From a checkpoint of a small CTC audio transcriber: log mel input, 24500 steps.
Rows from block 2, named by matrix and row number. Rows with one number belong to one neuron. Each number is 128 + 32 x the weight over the matrix's rms, rounded and kept within 0 to 255. All counts start at 0. Numbers have three digits each.
# fc1: MLP up (model.blocks.2.mlp.fc1.weight, 1536x512), inputs 296-369
# fc2: MLP down (model.blocks.2.mlp.fc2.weight, 512x1536, transposed), outputs 296-369
fc1.1314:140138102132119164151183092125125124124110112090135120112114155130117165103135131166136136165151136124075161186125114138124093108079094145178120134111156131125100201111130141151150146128114145134127099122129145208154122157
fc1.1315:139068180183130088196095145131103147122157093126093103134122072104137115026072189148152133054123110049139138166154157148123114158080162175133119069144189134131149076098122142138111122155181134127169131152156137130112137067
fc1.1316:094148131144111110143160145152104106147162154093193160164164087167135120108155076136105133099094136079118138119123125115195083132140137106185137132156166154165178124156109145099136126087149170105149105065125154151192134087
fc1.1317:119133172133110121163142076139122118109122103182097172140115177110082119163062112092173130168104110145105161128174103116167115123116156070130108079124105071092141157060092126147116090112141131085096087152157165165050109122
fc1.1318:105178122105138120103119096148078139141077106101101138086151142168043098122140168128114105078082127148074122141105153145053185137107112136216066129110105171154108163146130151128101109105089130140155119089138100088141127107
fc1.1319:143161139120091145164158143130109168215135163110209115143060170131125130167072078086108126136134088161089154130136108126149134142137144154132074099067130206121095164102161167068117110122103093136109136202140123170067131136
fc1.1320:088183053149103168167108132154162130174096122149109152104161129130192140117117089122141112092083163126152144124142133103162104086138146106155126066161141125118091168093077101133117087132119127189141140088174139140094147164
fc1.1321:117116140135090080097120186113189048081140171000153161159165133124171073108149065145122110103124127111163120158097138094064160195154134135118063135144078106038169156174145161143168110114179128060145134159082042176238174100
fc1.1322:153075105170101176174089076160145103105137108095144091170127154114158073134165170103098130158132133134118116111104083121187144093128129162093135129114115091141094192148084120140126146125112108154110147163212120151179093160
fc1.1323:154152142109098123149127159080109168141122083110116108145215122111182156137079185148087189141107163142164174167108074099098139097162143191118095084135155105102149120165145171158116121111142135110124119097141098116117111130
fc1.1324:167152176136079140132112106153193096080102147143133172167146127182162078144145072119126113132083188127155107156151091171152107135155126153160172098080114100121136104151121135109168134194137095176088117080123133126151171108
fc1.1325:151099127140080156146153095050140094207086082108131149117123116117136122070089172159112157115109123145158113212112109112109104104160117116081144101145117126118138116145153081133121097123106198100079104103076096113136104160
fc1.1326:078148164166105147108145129076114129106092151088080163113186108154153144156139143129043102105157159087143123074072110150177164182147142148047145131175102082123118137137177102160099097126089172124117096103145173126145148158
fc1.1327:140157157173134109116108135135143094109072088093074098099091080132106153111094091175139145144090100166043124114138140145133143151084081144099184105141153197168084119106086082095149171099137079151090118070148109113134093130
fc1.1328:076107108100099138134110134099134127173158112139122161150127170083143083195163147154091083100090183145129140110172120120144161149100155121090151108152111098129141114140143162156111137117138150160155110146164172147144099113
fc1.1329:112154134083163149161106113137162142077140102168144081057126184107137110130083183099100182131136136117102136126165147064054136119102084098139098139183122135151126156143167090143170157159189104134193147112144154145095123088
fc1.1330:070108124067100092189148109156140123170125147119095115145108145134106174184114141134179127114094120162104082107138106124153138172110169151166132100125138147136140120113104169102119081151160084128177134106106131179116083100
fc1.1331:173116141102170162194142162140162114164141142091158130169159155152154092132155173125116144133095121088120133132134118120158135132138138155109137163129134129112114205145122093185169164096084129129144087142128099170157085096
fc1.1332:111126143130146124152179158138145103053105145115182121158108143106115108124121092137144138154169111115118138135159133141110147133180148132149129132122115114132173120078062137136136144112091140137115161144084104130071146107
fc1.1333:167119128089154131186191201074074133105097150161134110178101154143076135112071082075106117130162098121110112185101142127113143102145174151107110118144105104052140127145093183137078132128114131152099076160127104115121172141
fc1.1334:188075105175096122170150104121142125147156076167089110091121106126103139095130177129173086125109183083138116223081144192093135105101163125073141088116163105129120083135063108089099116070105128110099148165172108110138088128
fc1.1335:127096106079150115186106140118137067105061146151106142131143151122135095097134075134115100193160054142114063136148181121095086095076130160093124123112098108144145179090117141073146153128173123142130134174161206190125137124
fc1.1336:103159170120157132167186107141140162152102122153173106113173118220221097157147132120149156149116096135141068120163115132110194131140124101165116115116130152173078173129122131115091116154105184100106114098133110121120112130
fc1.1337:087148154129186125133109118102191096095145098121146180129191147178072125117141098119167083129137117150111132138096136153160161156086171045155121102095094148132183112115143120057151113135139101112156106114101091123121116122
fc1.1338:070197097126102108110160005180157159206158130115086081158125164119112060142072176166093152050096151100162106078011130167048127132059108225109119061134225102171126162108106075140169135180215187184070106101106181107101159122
fc1.1339:111142105163132130087103081107124094096127086133080178064129169142146125133154092106114117120145076147133156154104156122165093135114089108161119060161136133145114153152160145145101114129110058102101085074074095094122117156
fc1.1340:116235144196141119170136095154128124121125108144152125143129147112167128141102102169110142122114117143133146107145154207147102123144078115111108113181109113164105145107156174136171110141154092104117139130101096155148132221
fc1.1341:166110124095065147174133132087144125098122114129135124090124136104115102154123136163120130159141116127115110148124142092080144151099132152158096109158172138148100118104164159125096087127157126168164101143142143160128157106
fc1.1342:148110130091146122166171092106121139133164148162096118089047139148174132157137141098121225123141126116110145097155182129077127181095133171148139121056100128108112097178133079149103100159180097127169145094081105167101142045
fc1.1343:103193119083116113193132112148071139166129094135108112142139165175125114112213167192121108156095141187173106103121128111106101176174161129086114103145147137131072112077175095137151136132173157131112134076149129146130092172
fc1.1344:166120137146116186133111138132085162092164127137153106130132141124118114117106174169175091151126169102082134145103126111130066067215126146130117110131144117087098218149142138171175112138090054118111143110166136117163085126
fc1.1345:121162119056110131140139129129092108189088174140139141175093123130125142124124140123152130110134094185071151120109163098159120136170175131140168094149111177141101134145122134123105126150164156135139115080117088112127067187
fc1.1346:128149112106119101143164080142134136143213102103121107158124152099195134148063187127119118110139141092127100123096114166077135101158126159087135162080089107186193121116139131131132131113162057128113120073171139168127169100
fc1.1347:164157192079094043178084111185103097136129150129169163141112116145187058145121111142074099107114099141162102128172072162147076041163167110087130091133102180119082163164132155117106128158151135117141100125185115118131188092
fc1.1348:114071133128116094110126146132135162117111076050109067159126147179155166075180105127102133150115143190094120154100145109166036088106126116113052131102100094130150199150121070116129108125124134159103111133171129146106160137
fc1.1349:174073111182102105127131166117124120140158152114130098079136101151080079103135147181118156098156112113149164120160115139136100150095131138091132081130119100121135114145060087095188132165188128148144147101172076166127120143
fc1.1350:123073125206126067192136156159113117062157088107130099094102148132159170145121031132113101096122138163155144193146139150178147174132081154120152181160096194081160101146128089144095168142077150117146130143102173131113167111
fc1.1351:129132202170157100116099138133058149065087087129100125083103139131118088197194103152086127134123055134159173204104127143197155114131062129118110207087156116181119134134134141138127114092099125126185108124121132164076094184
fc1.1352:171105137077105152128170114148170113199171107120115139162172064123127127154153113158157185097126137163104136144137179153155108129128099145134099091097153088102138111100059128073136120088108152132132211134078130148100112137
fc1.1353:170102112166160141138066096083148118165179090123088116078162155156086171180091146173177151155124175187148107183088184102154089154117092158124144068144188117101084091166116158138124146127181142209137139113160140117158196092
fc1.1354:037112129157135173135198110071118159156179151083159082129145150081042111184042114109152094221105125135132191135236144102105139196191171107136159071179104139124167097131135103121085031201138135135119130119014157108115178076
fc1.1355:146106198126063044113075123146117132103125078123112203099114124130139115165093167181159098059059125176134103153108130122189098139169075055125164118044113146201135108138097153096104117122141089068145131077163155133170097145
fc1.1356:120037133169135149117137142173101158204126135104183149182083169199155118165183162137154203148148144124150166106076104158165175139167136142131145060125173145145202125107143149065131152128062160141087216153148137171189188187
fc1.1357:112143156113107101116117145126175126126150162135131135166119124091143103201115108164171080091082201169082151129090144150192146074172150116099138185128143160185144127160083088151136144156166115122173131180084153150125163113
fc1.1358:113108133062084088144124095133093124169078081141060190125113185115138104131142125185117128146111188131139094113072102120011135122107066157165088155065153086116130095109123057162097159153215133169128146073105207133163083109
fc1.1359:111117132119093157115150173088063105119068100143097105129134078172223079148147168201163160131151137125103101091112089142130096107168113120133048170140138132160160118119118141127151074191158152152170170134214072148098113149
fc1.1360:079130115118109147119158128168110098142161100103140134098144135165140099136138161078123129133119143161145126114168151143125129138100138141064102130130106078153149136100119130116123135074110101131129100148138161112120129137
fc1.1361:133130064099132130132089169138142167164108103130150170104170159155166105129154125119122149167048149111163091185065113112155125131096165116120105175150122141173158125097103065110119066200099132153112137088105107075165106123
fc1.1362:116197111129095163059081096164132112117186136111036089071021099118190171144082102129124036182105073183161143135121113172112104191114123099191161148164122070099139116142176044213178080130127126131103105143064114146032172185
fc1.1363:122123110139108167153098083146167149123149092070153207154102121140160103121144130132112131107118173146154122133139099177119164104160092125141093168133138153130099089194127079156103128207098135164142179123140111143162142093
fc1.1364:117071122151145220148201188216127101079112171091072154155104156156128142116093151128187192135067140101235231129138170145175168115133197123139127013118079144190117207106159109118135193089196128125151107109065134160028062166
fc1.1365:155085120132115106094193117182116143093126112140102128151112150154201141155122144076159134103127159136079107131135082113112040113143132119140066128138162119142129107096149159115152121130162138133102101148169079071117126151
fc1.1366:131123157134107054163095171155150150138141151129161122139114157151155141060104084107095133095115072147112141151116124110140143147091074156115027090128112146147128133153111183105125123142123130165078104143143120128166151174
fc1.1367:088117163141159093128131103119069078157167074143120150071101132144139176166102122158169145177163120164181079161138123132094096123106097180155137087161131121177096154132145166064042103147187094173161115148157131109096082136
fc1.1368:112158184096104078124149132105094153149149061133136106199107152140112106072121119122170195128135137102094144100112080174160168096118145135091137136145137147168139129118130119112128107071104167141138080105160148058137105179
fc1.1369:128129102197114156134173167182141133133145148114164117093136140135162146134141078109116145103170042088065102136132132103162189143076081100162133122128160094116141122091085130108151088095094159135098173088150101200163161177
fc1.1370:132135148175154087142120132168108148155105171150129140145089165126144115127113183119122150078132115133060129133122086139137130134065143147079121124089139083085121156154137154187119097174090113185127120134156070113105095203
fc1.1371:107135104125127158132143129140105100088081108149149116097131122172065113152117131118102124063084146111133140134102096128132093128144078219093097106093068091130141128128180155126138155127169143142125101166131126115162193068
fc1.1372:115084183176120135106099174163204141074121119099135193107119151175172143157137105135123117180132228113146128159136123158104109105121092145152152060115080142094176093136129100137142162125126129117168135102122099067086135166
fc1.1373:106121149167081136133105138110186148142171137093108112161096112112085084148095121167112075125169172150047094107146100141056113109181113075141117115115163099105161152112118120071196159117155128124168120126055103108131157098
fc1.1374:105115142079080096167116050144097111229151067122173183176138084157119133174080038203040090085146081121088133113165174108085093144161163057159175144144120149123250140120137123169130176084122170144110132123255119213203119117
fc1.1375:096139117097180114141130135096099087158144180115095079135090114076116152087102137135160130094136146128133138128100133150141131110110096121155148137101083117078131109120103137089167136106116095151171162107169107109117141163
fc1.1376:146138133127103146115164116154161122115150088179107142145146128110174095128143131142073142119143134098133126071130115105125109128125128161147138146109114130165145130121095114125112114173148125169113123132150094098107172132
fc1.1377:151090117113111156164055145117189140146167144150134163155163182128173128124139151117154098142179140170127120105135109112094163154127113107134162107051111128128079078173142094114077135142119063134150162148153139071094116156
fc1.1378:146138114146157116083106118132149087196160103101127103126163161115164112175109143136177085141132119141105160095067146153141163103187162138109097152114106096173127169155118079139168094138158095111149075166075113119177182154
fc1.1379:134188161089045101161173109144181091123094113054132142083132094137128122095136147135098163094127093213146111182191112139142176071171154112117046135051178118090110121178109045152012144171134145137106182173126150150191109064
fc1.1380:125059125168098150147097145117081099121088137144081121123118118158181129141119116133116141174187098177088111148166096157165126084139135086120139149148084095134098147123099106155145146086164119143142098142084156102120109116
fc1.1381:085179181094136103124114141130103093097102127041100089126117090168089131099113114100130175111137134142101126116114143160164122107173156166104181097096121137118147152120112143115140125127151141119092139104128103127153085139
fc1.1382:117066155213079162181134133130155108141129096139115103097114142136092099126123129112117122148116115084099132150114167090122162111143077149127105118110118170141093106159148106115086154140157062160137147109084189113145101176
fc1.1383:110080157145114081095117185084121183100122115184117104124100167133114134153144108149094124094143148141135130120127164126144080153082097102156081168106160112158080147129164054125124079175133120129103129046137126096095113158
fc1.1384:072125132135118046169090120141126158145113177160088141160113149122131106130103074065136100132179105162113080126210115083100150131080166154075118133147087150164172116143152117117209179070081075166158123112156163084119090123
fc1.1385:103139121121131166135177064123135155161140162149162140159074191113162110119105176140072213162143160115116125147063105152110119111089143119137160108123106106122160101196076112174117130123125122083141129092137170140092149125
fc1.1386:145125136088103094194100085116111127169120148197132143188162098118104131107118094140103102134162089161068163149153155096102141176156152138124124138103140148096199158131104091068148114085121130058095114177109146130130132122
fc1.1387:104111160104149137102085152146123175151139103143161112136123136095131078171174094085146119104070108113110146155129128095149185151140144132173133114092165111170113162158124140129129082095167145080134124121147154114112120171
fc1.1388:122096098091112086150188158109164128132148085116170081153091189094073103173130093165168162167158161024081160107152073170162133226127132166180089147163100150057131153107094103176112102112106084079092154072063130129045163121
fc1.1389:076145169148083127107091135125128137119163112120139114122121129154119177144132118177093121152102151077163143211115107143129150164124079179125119127127172116093142156141176142108165117125116127100164088090146131160145077187
fc1.1390:139143145140114083132104107179177158140145107107068120097127165113112131096130152121145133184129188139161107135157091128069105176147170163095135156158100183153091099148121129107155148126149151166153127109153149128210112188
fc1.1391:119119120120155122124129153166063103147154121119103088106142108127171162139130141147126095109097110072144120106102159097130139138209105153156111134178118168115132162119159127148146116105148148118115139120159130151136141155
fc1.1392:105094126123141125154147098102144127142135138085142122068112141097160139120166132180099076102103103157231208088189139080101105187082187178154180132114124150184118104099083176160146148137052116154181148161098163159134127154
fc1.1393:078146148150140111099056152082140094112129131150106139099136146143134073126122204136093116114115070119131101166106092097132135162140130133088152108064158131119104098166166156144114146162124142133086122190118108107181180117
fc1.1394:128098099113091116176124169060107142117169124132146149127090145173109143114071147114099145158094149156152121159108154128121139158139072124144131152152123127097153136163103118149065129105119123116171117141137070131101125105
fc1.1395:125134144153163194154113166126187152131135105115087166121110132127075125172148161130100132057118070080186097104174067082159206166085082136101118078130155138094105140139183144127160112042138129136132155135128117113126166126
fc1.1396:139141123115085096115171123119129116125136152129140110076083068087107120076127123135083102153146118125125067163095111113148124143085092120159159102170148107101145148155097103140139180138133115108164120112108087158150149151
fc1.1397:108111138126072135083068113170123131108122135148111120104097140103095106172111180166189169195120114077101080100164165121106187151128152089132133127130102156185208159068152126145132089140102089101121158087162121104105092134
fc1.1398:119144099163076169117085151153073119115128064139079116141116109110129124097111140129151128144120153111131142112173105146126161165175112105136113156176194121099098148123097090156148088089135174167131125164155116104121072078
fc1.1399:111173153137163148103133149105108082142147057094151140145116113159116123188131132159071159109134143188157099093178068122145237137055026085076085177162108144116103122110170103183112082151180095131119104158086135123143110096
fc2.1314:117154133116167183096108173153086166074157086092121130108088136134110094092091110153174134145151134172153084134147162068128107168130082152175085136066155118158116114156116129115180085128174106134105157130099123149146119102
fc2.1315:129096077027149073054066135071118218172177114115137109123108117172136146191108151139125143180123113112093135104152109118103130141119139113122102140086124100151212168118142133110101177169105096073152125102150092164124104133
fc2.1316:156137145213076173146071103167134091108171173106128213118117095133138112143166179160083104136104133132127180143094204119097089063088132095167127121126118162117102111132133110094109132102175144121183158094148078139165152149
fc2.1317:160117113087161128094192118109110121127054077177195150146167128148078128132175071109137150111113057184135125131099119130153156160129111129201136155142181139122161158060122075098073166164098109127122108136173111146127152166
fc2.1318:080108137133138130146138184099125112130133112095138098120085070145163098132073173108158084138128121171152088111044147127170115113112150136107113142156137124145098119065094186081135108094108126076141120168165111111136096106
fc2.1319:217107050126168120074142093123111134146102161125091092064140142158137065177117156103142107163196082081123143135109074141131099174184137108180167115127123132081098157127158090133105131208129122158121070123079163121208163183
fc2.1320:154146102128152088064134129148142116141151181136102137120173127129129061207120095146092151135177164175141145157113165105085108097107135114117082134106114167170124177101105150096170137127101087181148123118142097132117093124
fc2.1321:143082116169086165119115100055125116078131087216148092123141083169091136124066134156115117119061234108127106060171058157080056194125097112158114086095165080076072120199133199126164118068106088089084097087132113144142111203
fc2.1322:100127181218115112145143115115120126136078037164132146169107103086202119154138156116131132136102101122140137096115120133056135099090157149102146131155131131141126169159070056085125160123109054150115097099111162148168168176
fc2.1323:096108140138091138133165133148161094166116138146151127122131159134142128148108156119110111141131106057103156128153109161131177148160135148140139122154153072158184118096159214146121126159173141124116112077097122148086153146
fc2.1324:087105096128095146113135127110146129167146120119145083124143137104140166134141135138128089116124139112152159161121114132127150078166094119119143119139127135137127138150099148154164220123136103160133120092095145117145107161
fc2.1325:153079112116152117159131107138131130139137128140126121084101151185083100119080080120132054119128134131102164103166096140070118132131114069125119121104130128116161030117132111087121121135103174147155100156142156149104199120
fc2.1326:170153099099140102171187159128110130194136149123117159165150100131135164115155089122101117121122067127106134117175159093086142084184118126067049149099098111157151119136089064107109114110122196103139134154046148142095114104
fc2.1327:107152114115131143111127135125144182110127105165144164155176148136080162107071103096066102088152136187106188168125095166168141155132088166116126116070161129180184156135151157116162140098090115130177114130081124106129131156
fc2.1328:111147102129101141111180148143099157136143197094133129123143156099104156079147099095132128134151108129113108072079170081109142137124160143102104154078166141151102118145163132120116160125124110136159125106107142128165071125
fc2.1329:166148111137124143114148157138134132116080140115173102132142139096097116159133153098110124147140140168084148140093156052197137156126079108125122072119100123132131115220144149168174162120164151133136072132191129011218061105
fc2.1330:189124150103147117092131112107111115111085077103128110158110105109063169114079059142116116164121120105102138162137100087190109149086170160135147136136152103113178117119122138239116086151103108153131094148141114131125114151
fc2.1331:142138081121172154074139190121142128105094065147106146172152190133116082139116114123150178115124063105119098099085169126066107211151100201151128085170117091079067207145128114090134098079161104121154196129102202126197059114
fc2.1332:132153171109117141163154187145167176114107118137108116130162143096072120144103188141133084106152165158111137108131114101099121130113142151194095188113063129071126119120127159121130176109129136137174104100114154138108138173
fc2.1333:096115162129105113116081131131076109124114140088126144120180098155110110130068097088125177118181178102144112167109152122151167119152151191124113166029090162136125098132145146145103163130104158149126097193099108038165119177
fc2.1334:155062062156134125178045161127095162136084080104109094122121151106110184096128123184168153094113172114122104094157115121115158069119069159103151134134167059096102117150034120197118072161074154118066134105182085075162177123
fc2.1335:159119183153140058140182195119146118110173111160102169127116062115090113121104159118110071174128118159096204083128112115075106120156152158094101109112158067138093100160113096141131062120165166163186167122113081099132116081
fc2.1336:100122121127114127136153134158139115118156095063137099137130132132144173119164161090184163085092124174165136131127201097188110128139150139115085173138105091147097123102100183114106130136100118209153120120147098156109144094
fc2.1337:161101044073129089071083113139106101123086095106120117114161143144138052138115080155138109107127104121096093146097118153101172153142132212120155150135125084134165075122088095202108154117172061103126113098161097073166176157
fc2.1338:105124123103099091166134055174104153143163154118217065162095118116141111137178128169138165156014120147111116166164110119093144119176041082117148202148099094150139130137195148118142143224117138041154207149137146189084112101
fc2.1339:123146154051180145099150099097150113116125133147133123055165133120171099129118100095094159186124080056095130138109097116147123147108116073028120129134154117149121091153110135118128152095099125138116157101058097133149107106
fc2.1340:102066121087126179080188165135116120087133148064118128107145146172105151131193118108103116159062131112177111052134138135132166177157063115136099114120210126112064171130095156114168149095098158160043138131120138173148104153
fc2.1341:125152128201085105123136128152112135115176181150152137145118144135107146139077123127135126133164077123112152124133154149137125106111131118163125151088121133146100090120106169116154117158154140093140090101166158060131117138
fc2.1342:129168140115110098131096181124132175170126076127065177137183106124088105122104103178111090158059136086164170098158100147131122103138164157107160149138165073116082132132097174137108096123066112126142160128064138056119165158
fc2.1343:116106124147135137131113096115141132132103166101127078111160134148140116125114141118117117177112120123147097118141129145087191123124147118157096109131146105146121112104129164107069198147107123127093135129122164112111145093
fc2.1344:111134140143114172152142093153111083149143098163196074131149108120167079142084178110158132110067112091098124119125112114087208144107207165152082130148135130206122094169122151138139139153200116106175150127134109077143199199
fc2.1345:142110132164077181173148116130140109131157092106105111175124095115148141140130070159195170152147126108163182129198169159164128087206106154163169115084124128122149172102150144119097093130080120127145098163134111163111071211
fc2.1346:125156132138132142130116195147086139114147102137091181150185093200139085109133137157100125128148118128129137117091109150103072189166117060106094124156127101131213209146159095139101201139108152106128063089122129218090072112
fc2.1347:153106205198136124113187115151151103152127149188196092094092125148072088075078107165171124174120186120118176105099177127089094127132186145140155151126121077156087146203156153112106089081118193181122042123082131115104123165
fc2.1348:155189140111095153105188110129107185183080115086114150174138185119148128125111147138137129167096199172084144138141119162096113082151118155126121151148122123119097088106130072152176172141097125159106158096119129138128071113
fc2.1349:138117101157099083101166120124143130139123098121108097111114183092131100126151097091104095171142114113089169082103151134152138141129136097132162176122175129156096136115117130184129098150125110135081145178130127159112120148
fc2.1350:180144122212123086210090104076064188131147142131074111142166138145108068074109075102184078137151193159149089158134191142114110144130065052129061094106128134164136139087111067195111094174077134206136113226165085139118187104
fc2.1351:116133089194161174148125171101117167123139139116148115117154142108090159109137107088169116119112157118105133167154158147129147042128115126172102136168169119080155121087105148171146152125124122134172161146102071144100157167
fc2.1352:110153072103204115141151153129156120097128093128090088084106154178137135154156121093147126132123094099091056076130125146115136083114114190103107135129111162155158094114105108141104145194190142167134114122135137133147114108
fc2.1353:114147089146124036065060104178135111129075063124141067126071161140149133135135027073069098121089087136107114150104175152174068101132117093130107090115116100085124132158095130099128080124112195076178133157127106072115141141
fc2.1354:052150068178092146170131141122185153111133133169139148156090110146107116130122168106135120058142166068154138118033123129084152123086141104124087147107115087134092176073158058166163110162071142134132137134068100108113151122
fc2.1355:078154202160097132087146159164128172179097128121133155157146146163050115130069095150125110157100110139101086077106111142122139078186184073114098120193076114113221078124101207128198131164128109093185120142215159116097191130
fc2.1356:075135173123142139109134138168139123157091152125127126155120135138116104117182199082053124149106132090159173124186039109148046103141138127099059117108085151149098105111088195129188067151141074114149160084103141126153185119
fc2.1357:108096153156089061096109095146102114126153158127190105146116165180139098164154091088106096161138126159126160119090097128175092093189101124055168112122160154109187138193115130071145169042108139151100094142120133151098101142
fc2.1358:096059168090191133098127133135143082106128140178106137097178138180059148164157159118109155205114102152115070157118108121095167140133068102117157165206128166141131082166138054107086193148184195090160122156078167115114174093
fc2.1359:119115126183171126151136064182140156139200138109126130152159155149120144079136104136162153078111132111141151140192134111146172209156131162062135158152127129089130102098123129126139137119070185088140157052109114161101101150
fc2.1360:089160180153097130142181123109165147103174139137109162111159075154080146156131137134115125148103107172181136167072102122133123156175105137157097073120109101102102156088150096112118121102177124163078141091108145111143120153
fc2.1361:109141151090085172118146069118169127114147126103193113137143182118100114115104206093067139133089125086179159138181153151151124108108167144162142137088111120083086176107152095165115119049144152148121124114154082137145103198
fc2.1362:101106115128139162060142106161138126165142146138082122102115164101088051175116078165128161135073149135116166189154151108106160116120158132102100128205089119092154188118061149159087131123160187168146053130140155255119085140
fc2.1363:083180099110139099114162046149105173191209156155112150152172137173130131153098108160114189173189116127092061108144124068158158101181130134138099126116163121105139098126112079110163189130160086090101122127088126094120152062
fc2.1364:127149148095197040104133149040135063146146095088125227122096143147121127105126082182127119176091088120103133134135206124107140082099172127132133105115148100078139146155062142085141132148121151030164127220155058153152066130
fc2.1365:176116163056131092082146157177155154153065110128099119177143140081106126114124110179088139164168087162154140149131149102141153144138079085147174134202120126163163116107103086156117148096165139142097092088158144180100136141
fc2.1366:145105131124168125110131104129151151166094087108124165172151057181126159201163170105165136135127116136150118136155157084126073179105143099028091091155077142148155125162097149065101138162105091130128106140104113132168094195
fc2.1367:139080124133087177150116155160112141128086125151118110062128126095139128115174182106175111134119125096182132128109009070122118069156142158101090165079153119207113132149135142160128130157176144197104125100091147133119115101
fc2.1368:111122144153158142132057143096135102106165157149152094096168110135147108107148109133080070131122136137150141138134141086104105150108132143187186072187092162116140073154132021144163121122149152145139102142112094090139134137
fc2.1369:125102106133139135087117156175145143102105131163148087132156148082099142184104170102158160104163139111145145115091091121150100142131191111132114145113110104136126139059135163131097218156137174128117143115097175124125128118
fc2.1370:115062104106139126113103102146091188152111106125120148174127098147156102155117160138099150126150120120135100134130114169125113130198123099119098134138145123126102091160112185123136102078127119124144098150130099112106169090
fc2.1371:137041117141133143131146158107131130154151143143143127081121139100132163151079149096145116146120155129071115130092144125153101156083117129114141067157144139136163076147139160142139136100113142109128098190167138126119124141
fc2.1372:165131193129114123069124080089105117100088170134150073150123158067111165139147153110115075168099102051143128159166126153116125199127181152093188151205137154127107139139105196093047165122107166139145197166148117186127124137
fc2.1373:148147125148143155081106135094159138117115107081124160125081117141127129129118159148135136119119151134162197189099193140106092136119196136149098106123123125146142126106121147108139090135135115166174185094131131106187121096
fc2.1374:103115110243089040097033183114170082122138124077117106138110057123088127080120147152162114113127124177062179076177113110129169104191109118109052048127108173116172151088115101100131172158129131121173119159040083132172107069
fc2.1375:137123124173161128110160134103141147115117091100130125121104141130116143149111091127130115155117143144115204130095110182151141172095143110131139164118090094114145152055109140185118168154155155067129143107175076165112154134
fc2.1376:132129147120085094126108159166133110143137133141157149101166103115111118132152110103125129142066148084116093142122097147183130094126130148175092109140130135081129148108089092129076112073093140135105153127131075079121102115
fc2.1377:133115179148148138160130169141119161125103112129125128105161103082118110155119110097097055093180190127119073115160107117145132162172159131153178104122105111091165129153151166121068154131144135167105117148137137123157138134
fc2.1378:102120068117125133100129096142142136099131079093133123108136186118087176116096142135081128160098180091180186101168126145134156138192127119098162118176156138128153124115047163125187170100142126146087130119106103177165119172
fc2.1379:122197122159190143060108128126202107115117125133126159113140164182132105139135127185169183162125112160189118187044065137110099171120232057125207157251157184132146086137112000085140132135109117069201154157152108095206152139
fc2.1380:109129129129140104145130151138085148138193104133142129116147128095094117137143150172159112130153110104114152105095168119126109108077151174037145142166139100097097168108160134180150118044114130111111106113112105129097108146
fc2.1381:086127114086173137164110127064151086087138117128108101160102143162149093133141100060128100105080146132138167131134160145080129166164124154144147145141176120124149138119066188176104210075122164129171113132065125122134139167
fc2.1382:142158099160105134051092138181126172133130143066117149121090152130106165094131096091141213119142091144151091140140093119175163193082112145154120201158023132168107098068088128101157091179085182045125132156131096094130131108
fc2.1383:107129149118145136113129112105149124088096117103203096141136147166121162119111099099099154089176139107124138135122121096128105155064103093147106142102126144125185098092096147158160096102105088116105157137109124126150122102
fc2.1384:166175066167181071101109130085172184090150100122132098096106158109106127090078111132124172085125034088127098091113115164111171152074133162070176170137135087140167103112114164130160148117120099094129163117153172186105113154
fc2.1385:121120122102090141110142123116120146124153081141170094156110089160146072134139149155135132113146133103161153136143118131151155074157139136142114117099126154107168081103152087104101128183124172163162141096159143116093094101
fc2.1386:130144082106121193124089131150172137131099173097160154155074091092101130115105090104107106160117107114139118149099134070181160058180121099145108097173108128135107123147153081090174122107120172129122083117145171086135141159
fc2.1387:119095107107164128156100114144137162130129124154160126111134105116121196134115125138127155168113132178148121129114111159101139151130144152120151132123155130134141161130177240157116140145106092121194122157188098174125125090
fc2.1388:067154080106080107196107118169106165155156205100110095137198076128114151091139116120107154097089139160145113124103106115078154139149061153161142163136130159083091151095125075198112098130142154066142104150197126127104093184
fc2.1389:133152136117092090134136167057158164115160174125167101110127174122113196137175151099110073109127086132107160181147109127111057128146164124146093116123123075159156118148132098069142136104100122136081101129156054113134111141
fc2.1390:123151077116097119134113135105114118163081136148097083067125072118156131071147138132112161120101070169167162059110139094132141155149122097103150058212106116121126088173110105134129091093134120155120126125112151127112123137
fc2.1391:126146121079174140096091116153110123159152084081093115096115118125142125167142141146096123090083151111079170109163157086112116156178185134124130131126112140149119156126117069139109136109135138100117109136139119134154074153
fc2.1392:146155130142160068076156087157164096158078198056199167184121144186158077064109204064081140098200179105163185155085118139052121143180091094232090105079150142115123121143072081084157217143212149084097153184123071096077122120
fc2.1393:142064088111121116110121108133075151157106090138098131147117111114132183144116139145135085118118156137157160134139162142203119137123124133163061109100171118124178117105129103098129139115121188172104105133116145080141119110
fc2.1394:108147144122140099100176140121120099170101089144115096125155166117097163125191154130121127206125120128099111096055151100131146121116122116142141102089146136119063134137137193106136076161117139093114102093085147145123088146
fc2.1395:171100100131109151120154108139192108183127108143077168194162141115139149088120103087110184117092130130115108111147137100101176098130118151045097164147110072169138097058114114044108176090117155093100127073121099097121117121
fc2.1396:109109134117140128104125135128072160134157121152105106133160128142098135159112142148098140131163160122130130121160093105125129124122123133155142156114156154130117099170109122106082130164128138184127183139131142115115111077
fc2.1397:146106127114119148122143120127123083119110096112147169140158104060105134077141148151114144111081135135142099137105164104106197126125148126169117156134180149131180129099117140166142113163072148086111204148153081073116157158
fc2.1398:088179074128085178199062086161086121136115154117140171162186146100139142097144141153139180128097130089144152130152133153115170108143105086150171136164143156134075185161063129108161130131129191187056154111139127187121130094
fc2.1399:170136085147161134134113098064172151121181110198109151179110121146149142148168116184120103085113171139135143119140118114170158067191190154059054134155122111052140111079132097144151134026091080128131170145138106168097093151